{
  "model": "multi-label image tagger",
  "image_size": 32,
  "horizontal_flip": true,
  "norm": "layernorm",
  "mlp_ratio": 4,
  "bias": "none",
  "inner_norm": false,
  "num_experts": 8,
  "steps": 37900,
  "weight_decay": 0.2
}
Rows from block 3 of a small multi-label image tagger, named by matrix and row number. Rows with one number within an expert belong to one neuron, the router's apart. Each number is 50 + 15 x the weight over its row's rms, rounded and kept within 0 to 99. All counts start at 0. After the name is the row's rms in percent of the matrix's.
After each expert's rows are labels from the 100 images, of 14976, where the router gives the expert most weight on average: "responds to" is what is common among them. Only what is clearly more common there than usual is listed. The data: close-ups of made-up surfaces with and without defects. In brackets: how many of the 100, against the usual share in percent.
# router: router (model.blocks.3.mlp.router.weight, 8x192), inputs 96-191
# up: expert up (model.blocks.3.mlp.up, 8x384x192), inputs 96-191
# down: expert down (model.blocks.3.mlp.down, 8x192x384, transposed), outputs 96-191

# expert 1
router.1 091:60 58 33 55 47 65 53 59 73 41 28 97 91 54 42 44 65 54 34 38 44 62 35 60 65 50 55 45 64 32 41 34 39 38 86 28 28 50 40 55 66 50 69 14 52 47 59 35 60 70 64 57 48 56 40 39 28 58 58 41 52 60 47 30 64 53 67 74 39 33 58 70 30 48 56 32 83 63 43 48 41 34 54 33 47 53 51 53 16 47 33 73 34 63 45 62
up.1 100:34 33 66 62 62 38 35 37 48 49 32 68 65 68 80 38 33 64 49 71 44 40 63 41 29 47 20 31 55 61 72 36 55 28 13 70 41 42 46 50 66 66 46 63 58 58 40 62 58 40 57 70 65 54 54 46 29 49 32 27 55 54 44 25 57 18 35 44 60 59 40 48 39 35 47 48 71 50 79 65 40 38 43 45 76 59 56 41 56 79 50 56 58 45 52 71
down.1 099:35 33 73 49 58 30 35 36 53 55 28 48 39 70 71 56 40 70 39 81 71 57 77 61 58 32 32 47 61 80 49 40 51 37 18 65 42 54 58 54 64 39 62 73 63 52 51 34 49 53 51 57 32 60 67 40 39 57 28 50 27 50 58 37 48 32 35 47 58 68 53 42 56 42 43 50 40 57 55 60 69 48 50 39 47 54 64 34 48 58 40 44 46 63 63 65
up.2 102:57 47 47 45 43 47 37 61 49 86 58 52 60 45 40 43 63 61 54 21 32 49 46 43 51 38 56 71 35 67 37 43 73 56 57 41 43 45 67 50 66 55 72 57 64 61 54 53 38 63 70 44 44 47 52 72 25 42 38 31 52 49 39 38 61 46 38 54 51 53 45 65 17 44 56 48 53 62 86 41 37 67 50 35 31 78 37 67 43 64 44 55 52 60 42 57
down.2 114:71 33 44 51 39 45 39 62 39 45 77 62 74 52 49 52 74 41 58 84 46 38 59 21 11 79 55 56 29 61 24 47 48 52 26 55 77 48 45 50 32 59 36 47 55 29 47 68 50 64 54 35 63 29 46 71 81 46 44 68 54 48 34 30 54 64 40 49 32 35 17 53 52 39 47 55 59 63 65 44 45 31 53 69 45 65 54 53 66 48 36 45 60 68 32 61
up.3 093:35 59 61 50 50 42 52 22 77 43 61 62 72 52 29 52 27 57 40 43 61 45 52 29 40 21 39 55 62 62 48 49 84 54 48 34 67 62 60 65 59 58 36 67 53 55 32 30 24 65 43 61 41 78 57 48 67 49 44 33 50 43 63 38 48 29 27 33 36 88 51 46 52 29 54 51 85 53 66 51 29 52 54 30 51 41 54 32 65 58 71 79 69 43 55 45
down.3 074:45 36 53 59 32 65 32 68 61 63 54 29 17 48 53 87 42 45 53 54 65 60 77 51 43 65 51 50 55 59 39 29 62 40 38 53 41 57 57 35 53 44 68 63 54 50 56 31 41 65 60 49 68 45 52 67 35 42 23 34 46 49 68 69 65 58 20 58 50 55 53 55 50 40 54 37 10 45 89 60 36 62 79 27 34 92 78 54 42 54 57 52 72 59 38 44
responds to: hole (74 vs 11); circuit traces (56 vs 11); woven cloth (44 vs 11.2)

# expert 4
router.4 095:50 66 33 39 53 61 49 48 43 67 51 45 42 73 33 64 49 51 55 41 69 38 69 77 50 24 66 41 59 15 59 35 25 63 37 39 38 32 49 31 28 80 56 72 56 38 53 23 30 34 12 40 35 52 31 38 39 44 41 72 37 53 38 67 76 53 58 29 67 50 42 50 38 23 89 60 40 71 55 71 45 67 71 40 62 58 71 67 47 34 51 37 64 60 68 47
up.1 114:45 37 64 55 42 37 57 48 59 34 63 90 91 72 47 30 48 63 47 68 44 38 50 22 33 54 16 44 38 62 36 57 63 41 43 62 52 56 62 75 60 24 47 46 54 40 39 65 52 61 84 55 63 45 57 68 57 59 43 21 61 51 58 09 39 31 42 47 48 56 51 51 41 45 16 45 90 71 61 44 45 23 45 51 47 64 36 54 59 84 38 78 52 38 34 62
down.1 072:51 42 41 45 47 67 45 45 17 55 51 61 67 23 60 38 68 52 71 77 54 58 43 45 45 65 58 85 58 20 63 65 23 21 23 45 60 52 81 54 42 63 70 39 32 17 22 40 60 37 35 44 55 32 38 54 60 59 84 55 75 70 36 58 58 47 63 55 46 38 43 40 81 11 55 51 46 48 51 57 64 42 65 45 60 57 63 57 42 48 37 53 57 46 56 40
up.2 114:36 45 68 61 27 51 60 63 56 36 65 92 92 64 52 51 52 49 60 66 40 51 54 26 25 64 25 51 38 56 35 53 60 44 46 70 60 50 63 62 62 36 43 37 52 19 39 55 40 55 81 57 65 39 47 69 59 55 42 27 62 47 41 11 28 41 33 62 45 52 49 54 43 43 22 42 82 67 64 35 42 20 33 55 47 66 47 55 56 75 47 73 48 48 45 55
down.2 079:38 42 51 43 45 82 33 34 32 62 58 56 53 41 53 62 54 40 57 65 65 53 42 63 56 38 66 63 34 27 65 63 20 50 20 44 76 51 90 48 51 42 81 50 38 09 37 40 40 52 47 31 31 28 49 45 61 59 62 60 62 70 47 70 50 59 54 43 61 49 63 44 50 36 68 50 46 51 28 61 89 38 41 39 36 60 57 49 34 54 37 45 51 43 46 12
up.3 093:51 43 66 57 46 66 25 36 38 57 37 71 65 66 22 62 64 18 40 37 22 41 52 47 19 63 51 52 13 60 34 46 58 50 37 66 76 80 28 56 58 38 71 40 70 17 41 48 52 44 48 42 38 54 56 50 67 64 37 63 54 54 33 39 62 10 48 43 51 33 30 69 32 47 53 41 63 57 35 28 49 47 29 23 45 76 51 24 47 45 43 43 52 56 62 75
down.3 101:58 59 13 48 54 84 43 33 37 61 69 32 37 73 55 52 37 30 68 35 57 52 70 71 58 56 51 31 13 35 63 47 51 51 48 33 57 31 61 15 32 52 11 62 42 55 53 55 27 54 34 34 33 22 24 56 50 40 46 68 41 33 43 66 66 76 54 61 65 31 55 40 40 58 51 52 33 46 44 45 55 62 62 78 62 21 79 48 30 40 78 30 81 77 65 50
responds to: brushed metal (100 vs 11.4); hole (45 vs 11)

# expert 6
router.6 106:72 38 69 45 60 33 60 62 63 34 58 32 30 52 51 56 36 48 25 41 52 46 35 46 47 33 66 71 60 67 81 73 59 80 56 31 63 48 58 65 63 14 28 42 50 59 45 68 75 72 79 48 39 52 77 57 66 53 53 52 45 37 73 59 66 58 50 23 25 57 41 69 45 57 46 65 46 21 29 48 59 47 32 60 48 21 38 32 69 50 30 30 50 33 50 45
up.1 094:51 51 49 39 09 48 52 53 52 52 75 55 59 95 49 69 39 42 57 57 97 54 81 35 60 49 42 54 52 50 61 40 31 47 26 33 60 52 86 51 36 32 36 58 46 39 20 57 44 51 38 24 31 37 56 64 74 58 44 54 55 55 43 35 50 53 36 52 47 71 60 61 84 47 65 62 61 61 51 52 50 30 57 56 44 37 49 45 32 63 45 86 45 56 58 26
down.1 095:46 46 39 82 36 47 40 66 41 41 64 42 39 58 40 79 66 34 36 70 59 54 40 60 64 54 55 66 44 72 48 65 56 66 44 39 52 57 61 90 56 59 41 61 72 57 50 54 30 85 32 52 34 66 29 58 50 40 42 76 16 40 66 49 54 56 32 54 46 76 28 37 56 60 09 30 73 49 53 63 46 45 67 38 33 42 63 55 57 68 30 47 56 87 47 51
up.2 110:30 46 54 40 62 24 41 28 51 44 44 87 79 81 54 23 54 58 49 51 58 36 79 56 60 31 18 31 59 65 44 39 53 31 20 47 41 51 50 42 53 48 49 71 62 54 56 50 35 27 46 62 40 49 57 39 41 46 41 51 41 32 50 00 36 30 71 41 90 60 72 41 36 43 62 52 76 81 48 44 58 62 42 41 32 62 54 48 37 83 48 69 35 62 25 64
down.2 077:51 60 36 69 47 55 62 63 58 53 40 72 78 43 45 68 32 44 50 39 58 56 66 44 37 26 38 40 60 26 65 60 58 50 38 56 45 39 81 43 80 30 42 65 50 50 63 35 41 54 36 52 66 63 30 53 20 61 25 59 41 66 82 44 48 38 42 32 61 62 71 52 31 54 38 65 80 62 51 76 71 52 29 40 35 29 58 64 67 44 77 51 48 55 47 28
up.3 110:66 64 33 40 32 67 32 35 43 46 55 52 51 75 47 19 49 33 59 42 49 72 68 47 70 57 40 25 47 50 46 44 68 33 57 56 66 43 48 38 60 33 50 44 42 45 77 52 57 34 50 34 33 30 38 57 51 56 79 23 46 65 47 36 29 65 69 84 69 37 75 40 40 63 51 56 57 53 26 23 67 55 52 49 36 52 39 50 44 52 67 78 55 49 51 45
down.3 120:74 57 49 50 33 37 45 50 38 63 61 00 05 34 66 48 09 47 57 39 58 63 37 41 47 60 56 39 49 55 60 54 55 51 79 63 46 35 51 55 59 49 32 58 39 87 48 61 69 48 70 54 56 26 62 60 36 50 48 40 58 34 41 76 34 48 54 82 46 35 69 52 71 53 23 57 25 03 70 39 56 53 61 54 53 36 38 69 40 37 69 55 46 34 62 46
responds to: tiles (100 vs 11.4); no defect (50 vs 11); defect: none (50 vs 11)

# expert 5
router.5 102:47 86 49 36 58 27 57 58 68 70 31 45 50 20 53 69 53 53 42 52 57 62 45 39 64 35 50 60 66 58 48 45 49 52 85 46 55 48 50 47 82 89 65 35 34 60 53 16 51 37 43 53 49 69 53 33 11 37 50 32 55 61 59 56 61 46 59 68 50 62 56 43 41 33 82 57 39 40 51 35 59 56 45 27 41 46 36 57 33 40 64 63 29 71 68 42
up.1 091:74 73 69 39 34 58 26 72 25 67 76 45 48 50 63 35 18 59 46 53 61 62 57 39 25 66 29 48 61 52 55 74 38 27 52 28 44 12 50 43 61 44 36 60 38 45 66 81 69 41 42 47 60 20 44 63 49 72 44 45 44 61 45 42 25 72 22 44 57 37 33 42 19 36 39 74 41 42 52 59 64 33 44 59 81 64 45 82 61 47 92 27 58 48 54 35
down.1 105:54 64 57 27 37 53 40 59 43 38 42 66 70 54 58 38 67 58 40 86 74 43 58 26 58 60 42 66 57 60 55 64 55 41 61 55 48 50 56 38 76 83 58 46 31 48 38 33 60 47 23 24 57 51 52 55 57 57 56 73 66 61 37 21 33 38 59 66 41 61 52 55 44 23 59 65 50 57 59 38 58 51 31 54 37 61 28 49 56 45 44 52 34 56 55 58
up.2 094:23 40 39 33 66 36 73 66 47 50 45 57 58 62 54 44 64 85 64 34 55 34 61 31 58 19 17 45 74 30 52 40 49 28 44 60 24 39 80 44 42 32 58 71 47 69 42 60 71 30 54 39 59 69 42 34 41 66 52 32 43 58 38 38 24 45 58 23 52 57 56 39 51 61 32 64 56 57 66 71 66 64 36 52 59 30 27 58 44 60 71 49 40 29 58 27
down.2 118:33 66 22 54 65 82 48 38 59 45 42 62 62 65 31 40 46 30 57 41 33 55 35 37 68 43 58 22 49 34 37 40 57 55 46 65 52 65 37 47 44 63 37 34 23 55 39 46 23 50 66 33 24 64 39 52 44 34 74 24 62 78 46 41 25 64 79 50 74 47 70 47 40 63 36 25 74 36 40 38 47 39 39 44 64 50 51 20 34 63 54 62 38 53 49 58
up.3 096:65 57 49 35 46 50 36 65 33 72 62 49 54 50 81 21 21 83 53 61 61 51 50 40 30 54 28 36 57 44 78 62 48 19 46 52 14 21 73 34 61 49 43 84 32 59 44 84 62 56 41 51 72 19 38 78 38 64 55 34 42 63 54 40 28 52 36 56 64 52 48 30 41 43 35 59 46 49 60 73 74 40 47 53 99 58 35 79 55 57 74 39 57 48 42 56
down.3 104:54 83 55 50 33 58 49 69 47 42 37 68 87 41 59 56 54 57 51 75 69 51 42 28 36 74 52 66 53 45 53 65 53 54 59 49 37 43 40 37 81 80 63 36 31 46 41 19 48 48 32 31 50 55 48 56 53 52 63 58 68 57 52 24 39 40 51 69 49 62 41 51 50 29 50 62 60 56 51 48 61 44 36 44 49 66 36 59 44 43 58 64 33 62 40 58
responds to: wood (100 vs 10.9); no defect (84 vs 11); defect: none (84 vs 11)

# expert 3
router.3 099:33 48 29 48 48 73 49 63 61 57 34 43 40 97 46 78 62 29 76 55 54 56 79 54 54 81 32 24 37 61 06 37 61 45 72 49 63 42 30 29 49 61 58 66 55 63 52 23 16 37 20 43 53 61 31 55 64 45 52 70 48 45 44 52 28 55 35 72 60 59 47 48 64 44 26 42 47 48 38 28 54 65 33 54 33 70 59 46 54 57 62 40 54 70 45 39
up.1 078:29 53 71 46 29 68 64 63 72 61 74 59 53 49 52 53 83 46 63 39 63 55 76 43 53 51 18 60 45 68 32 39 49 52 56 65 74 70 27 47 27 48 51 43 51 13 35 42 39 36 57 63 45 52 41 58 73 49 30 49 65 24 19 32 46 53 51 48 30 41 49 53 64 61 56 46 44 60 32 11 42 55 23 68 28 64 55 25 59 50 49 67 40 43 36 50
down.1 089:44 41 51 44 70 46 68 38 51 52 30 39 28 53 63 41 38 74 47 31 46 40 46 49 42 44 38 51 75 53 72 39 41 36 69 67 29 43 26 49 27 40 55 61 36 80 44 63 70 24 35 59 56 50 87 42 46 56 59 27 62 31 52 51 43 42 64 39 46 51 37 57 49 72 00 50 38 43 33 69 57 53 66 46 80 51 54 36 49 45 61 43 57 19 37 46
up.2 103:53 61 75 36 32 23 51 62 23 65 62 53 57 16 44 49 43 47 38 68 45 62 63 19 45 39 12 50 68 58 55 66 47 48 39 20 61 48 75 57 73 64 45 33 43 46 66 58 64 42 59 42 61 48 59 42 45 47 69 46 58 46 63 39 62 42 38 64 48 48 56 47 45 36 84 68 41 53 59 37 57 45 54 34 42 45 26 76 44 57 60 46 28 70 49 40
down.2 116:48 60 67 42 47 54 39 50 35 58 52 62 68 39 56 43 51 53 52 61 57 61 62 40 43 43 24 70 55 37 50 80 48 39 70 47 55 50 73 41 67 81 46 47 34 45 48 39 63 48 54 29 63 46 34 46 49 59 62 48 65 81 49 42 58 52 41 45 36 47 50 27 39 21 99 47 50 46 76 46 73 63 13 46 38 50 48 53 49 60 53 38 55 50 43 33
up.3 094:35 58 40 39 54 40 80 31 37 29 53 56 59 74 50 33 53 59 63 39 48 45 53 42 49 52 39 52 39 55 33 58 64 55 20 53 54 51 65 62 55 66 55 52 65 61 44 58 47 36 65 11 41 40 63 66 69 49 64 24 50 22 38 38 36 26 52 60 58 59 47 45 45 55 32 49 74 63 83 57 68 47 58 51 50 33 33 47 29 96 56 56 36 47 30 64
down.3 094:38 47 73 53 53 44 53 57 42 58 29 60 55 67 54 69 49 52 49 77 64 51 68 77 54 31 55 59 63 34 51 57 41 50 37 41 48 41 54 56 46 73 57 57 73 15 39 37 39 48 62 65 47 67 38 37 27 59 21 83 28 51 53 35 66 38 31 37 58 59 53 19 55 24 99 46 45 77 54 64 52 58 44 36 39 51 53 41 41 40 55 45 39 65 88 43
responds to: stone (100 vs 11.1); no defect (37 vs 11); defect: none (37 vs 11)

# expert 2
router.2 096:55 64 55 56 43 60 55 42 29 64 74 45 48 28 37 35 26 62 54 52 47 51 42 61 48 61 43 50 52 45 49 58 53 39 07 51 26 65 46 56 27 25 75 41 57 33 58 59 62 34 34 42 35 39 69 46 75 53 55 44 45 58 48 57 51 52 67 39 65 46 33 48 64 64 31 69 39 47 46 71 46 24 74 58 86 77 34 71 49 36 65 37 37 31 29 60
up.1 109:64 58 37 60 44 66 15 61 68 71 38 60 62 61 56 43 34 62 35 33 45 65 57 38 59 52 25 48 64 33 55 54 53 15 69 32 39 25 43 15 66 47 64 61 36 61 82 77 49 64 52 70 55 54 21 45 33 50 54 49 42 74 72 34 55 59 24 43 51 63 72 36 50 62 55 46 61 49 48 56 54 48 52 37 54 71 53 67 64 73 63 65 70 53 28 36
down.1 080:28 44 71 72 88 51 64 37 58 54 46 59 47 61 48 58 78 49 54 38 18 37 47 59 48 31 51 48 45 55 55 45 20 66 45 71 47 82 37 65 25 55 60 47 65 39 33 28 28 49 54 64 30 59 43 32 50 31 41 28 75 57 29 45 65 41 52 41 68 54 52 56 31 54 76 20 59 56 60 20 31 53 30 47 45 47 60 34 43 52 29 61 48 49 60 72
up.2 109:55 46 73 42 51 55 37 65 63 37 28 57 55 65 62 49 50 42 48 56 61 59 82 45 43 72 53 33 56 50 26 58 57 36 87 35 63 35 26 14 64 53 27 39 32 46 51 33 50 42 59 49 55 48 46 42 49 56 57 60 58 41 42 38 27 56 46 62 46 37 71 49 26 24 67 53 49 52 39 28 57 69 10 45 43 46 68 51 37 56 54 47 50 70 50 50
down.2 099:61 51 77 32 55 50 33 48 66 73 57 40 40 54 53 45 51 54 41 74 45 58 51 40 41 41 52 45 44 71 47 80 44 65 80 56 71 31 44 33 72 81 40 43 44 43 55 23 52 49 68 60 48 49 47 41 46 48 42 63 75 58 40 42 51 40 45 56 45 45 41 60 31 26 99 64 54 31 63 20 59 77 03 69 44 52 35 59 60 45 34 45 36 56 75 54
up.3 101:58 68 31 55 65 74 41 39 51 50 49 51 52 46 51 41 22 53 45 45 46 50 63 52 43 55 07 20 49 29 71 72 63 35 37 74 43 38 60 26 56 45 46 55 40 60 54 54 55 55 30 34 55 39 46 56 55 60 73 40 46 71 70 47 38 51 60 29 65 52 57 19 59 67 46 57 49 38 31 67 70 35 49 42 79 37 35 73 51 42 74 32 56 26 33 45
down.3 115:58 47 48 34 42 43 49 58 50 54 48 74 74 48 75 52 53 74 42 99 74 35 46 55 38 49 41 53 56 66 69 49 52 38 31 78 51 42 73 49 74 50 58 66 61 44 38 48 68 58 39 56 66 43 61 68 42 67 33 55 30 60 66 27 38 27 45 44 40 67 28 29 58 22 29 69 46 55 44 65 83 44 52 44 64 51 17 53 66 36 51 36 45 44 43 54
responds to: leather (100 vs 11.2); crack (31 vs 11.4)

# expert 7
router.7 108:55 50 47 70 55 69 48 33 66 41 30 63 58 60 81 54 47 36 64 72 28 79 45 57 43 74 52 55 30 59 52 38 40 49 58 89 62 46 31 45 48 82 40 44 55 47 51 53 42 58 68 78 68 35 43 54 27 43 39 23 49 43 48 40 55 37 25 72 40 39 64 31 51 55 55 16 70 44 66 40 46 36 54 53 44 47 76 28 52 59 49 59 65 70 37 74
up.1 078:03 52 58 50 62 56 67 38 65 60 40 55 60 65 55 52 26 60 71 44 50 73 75 10 48 35 25 36 59 43 24 43 53 21 59 36 55 36 44 30 47 37 67 33 33 68 81 57 43 32 63 57 36 73 36 29 37 37 53 44 53 70 44 35 58 84 37 59 60 56 46 45 66 61 53 40 57 56 39 53 52 54 56 56 53 34 48 41 58 99 86 84 65 59 32 27
down.1 083:57 77 41 38 78 67 45 60 62 55 50 49 47 54 26 37 93 62 31 54 36 48 29 73 80 30 87 58 60 49 54 70 22 52 52 42 62 47 46 58 38 57 72 48 68 00 72 55 47 37 28 53 37 69 33 31 55 54 48 63 40 75 60 56 56 44 61 34 55 63 36 43 47 43 69 56 60 69 06 53 47 75 43 65 27 62 29 33 67 44 43 38 38 56 44 51
up.2 092:45 45 72 52 40 56 45 26 67 59 98 73 75 58 45 57 35 43 54 80 62 49 56 64 30 55 38 39 25 58 50 51 51 48 40 63 69 44 67 73 50 60 57 76 53 41 22 43 41 62 60 74 60 31 62 61 50 53 35 43 55 31 51 43 42 34 39 46 45 47 68 28 60 15 32 37 62 56 73 54 52 31 44 49 78 86 57 56 58 50 57 44 60 63 34 55
down.2 094:62 36 43 66 62 46 19 24 25 70 28 61 58 52 65 62 10 34 37 68 52 50 58 54 27 61 29 25 30 56 48 34 55 30 38 58 59 45 47 28 49 46 35 74 40 70 30 52 58 63 24 59 55 35 82 56 46 50 46 42 59 37 78 38 53 28 38 61 78 42 64 62 41 73 44 46 54 27 44 51 77 39 53 30 75 48 64 60 45 49 39 35 66 49 58 65
up.3 081:00 51 45 55 67 56 76 37 69 45 44 67 63 63 28 41 52 55 51 48 40 61 64 29 63 23 30 38 56 52 42 26 53 41 40 40 50 59 43 41 49 36 65 33 50 49 69 50 33 43 60 60 28 82 31 26 43 35 60 49 55 64 61 36 65 68 51 59 70 65 53 58 60 61 55 34 68 55 41 44 26 66 50 39 28 47 50 28 57 99 66 87 64 62 35 53
down.3 093:49 63 58 38 66 55 38 62 63 50 45 38 30 44 41 50 83 70 30 57 53 44 33 78 67 29 91 67 67 57 63 64 20 55 46 53 53 51 49 53 40 47 84 53 72 00 63 65 51 34 31 61 35 60 46 32 50 60 40 63 32 75 58 64 48 41 59 30 53 69 39 52 55 48 64 61 47 69 13 58 45 78 43 47 26 78 30 33 55 35 30 44 28 56 49 51
responds to: smear (71 vs 10.7); tiles (50 vs 11.4); woven cloth (39 vs 11.2)

# expert 0
router.0 102:56 27 46 55 52 35 37 39 22 58 61 38 44 25 40 31 75 59 63 51 47 28 28 51 58 47 66 52 49 43 30 57 48 10 48 30 48 50 72 66 39 43 64 74 48 52 51 74 51 45 66 51 58 48 40 66 55 43 62 65 47 68 40 62 36 63 44 51 76 64 51 45 67 67 26 49 28 83 67 66 47 69 68 50 41 60 39 69 46 34 51 62 58 47 50 51
up.1 090:49 34 48 74 57 47 52 30 61 37 27 61 69 50 57 54 69 50 53 51 35 41 38 42 42 40 58 53 39 37 22 28 58 25 62 46 35 58 61 68 53 58 79 61 50 62 40 48 29 73 94 52 56 58 44 61 33 25 53 34 43 64 52 47 51 52 37 55 62 50 64 37 44 67 38 13 68 77 86 55 44 50 56 28 45 63 58 52 27 62 37 84 72 77 35 65
down.1 124:65 49 61 47 26 46 49 63 44 46 63 52 67 56 62 64 21 43 45 70 69 59 59 45 21 68 28 46 56 67 60 54 59 65 32 63 60 34 42 37 58 49 14 59 49 53 44 36 63 47 26 49 62 33 63 59 51 57 40 59 50 26 58 41 53 37 50 61 45 45 38 56 44 26 55 87 39 27 27 42 49 44 39 62 56 28 54 66 62 35 64 32 41 29 63 55
up.2 099:47 76 60 44 23 68 43 65 44 50 54 67 66 66 72 58 30 38 52 56 52 58 88 43 29 73 09 35 41 67 67 59 67 50 39 67 64 38 44 18 77 46 21 43 45 32 47 55 42 43 41 32 59 23 43 58 49 73 36 44 54 46 44 25 46 39 41 57 66 32 64 42 39 37 60 62 50 28 28 32 41 34 14 63 58 40 47 51 54 62 81 20 42 50 54 56
down.2 079:76 52 68 44 58 70 38 56 29 66 54 38 36 46 65 43 49 52 41 77 71 62 60 59 36 46 52 35 51 42 58 99 50 49 15 37 72 25 80 41 67 31 33 60 36 33 60 62 60 53 30 52 52 44 29 57 36 73 48 72 50 81 63 68 42 50 44 31 59 45 40 28 40 40 74 69 36 35 23 40 83 35 06 60 47 46 53 64 65 21 38 14 52 45 55 38
up.3 095:28 73 55 75 36 72 68 80 56 46 39 58 54 56 64 82 39 25 63 27 33 66 56 53 17 54 50 64 43 34 73 52 72 67 52 99 46 49 53 25 53 53 36 47 41 41 40 50 30 51 40 51 64 51 47 54 34 47 28 32 39 41 54 44 52 45 40 41 47 46 64 50 50 82 55 35 52 28 41 50 41 41 46 46 50 37 74 38 44 48 70 29 53 57 45 42
down.3 086:45 86 27 67 55 59 58 63 61 41 25 65 78 60 67 58 53 48 52 28 64 49 69 28 60 51 40 49 57 31 66 66 70 66 51 56 39 40 65 21 53 50 39 53 28 78 32 41 33 60 25 40 47 69 28 72 32 55 45 54 55 12 71 46 58 38 49 14 49 65 48 35 59 64 92 32 56 33 37 55 55 53 48 33 52 29 59 43 35 60 54 55 36 64 48 33
responds to: carpet (100 vs 11); no defect (38 vs 11); defect: none (38 vs 11)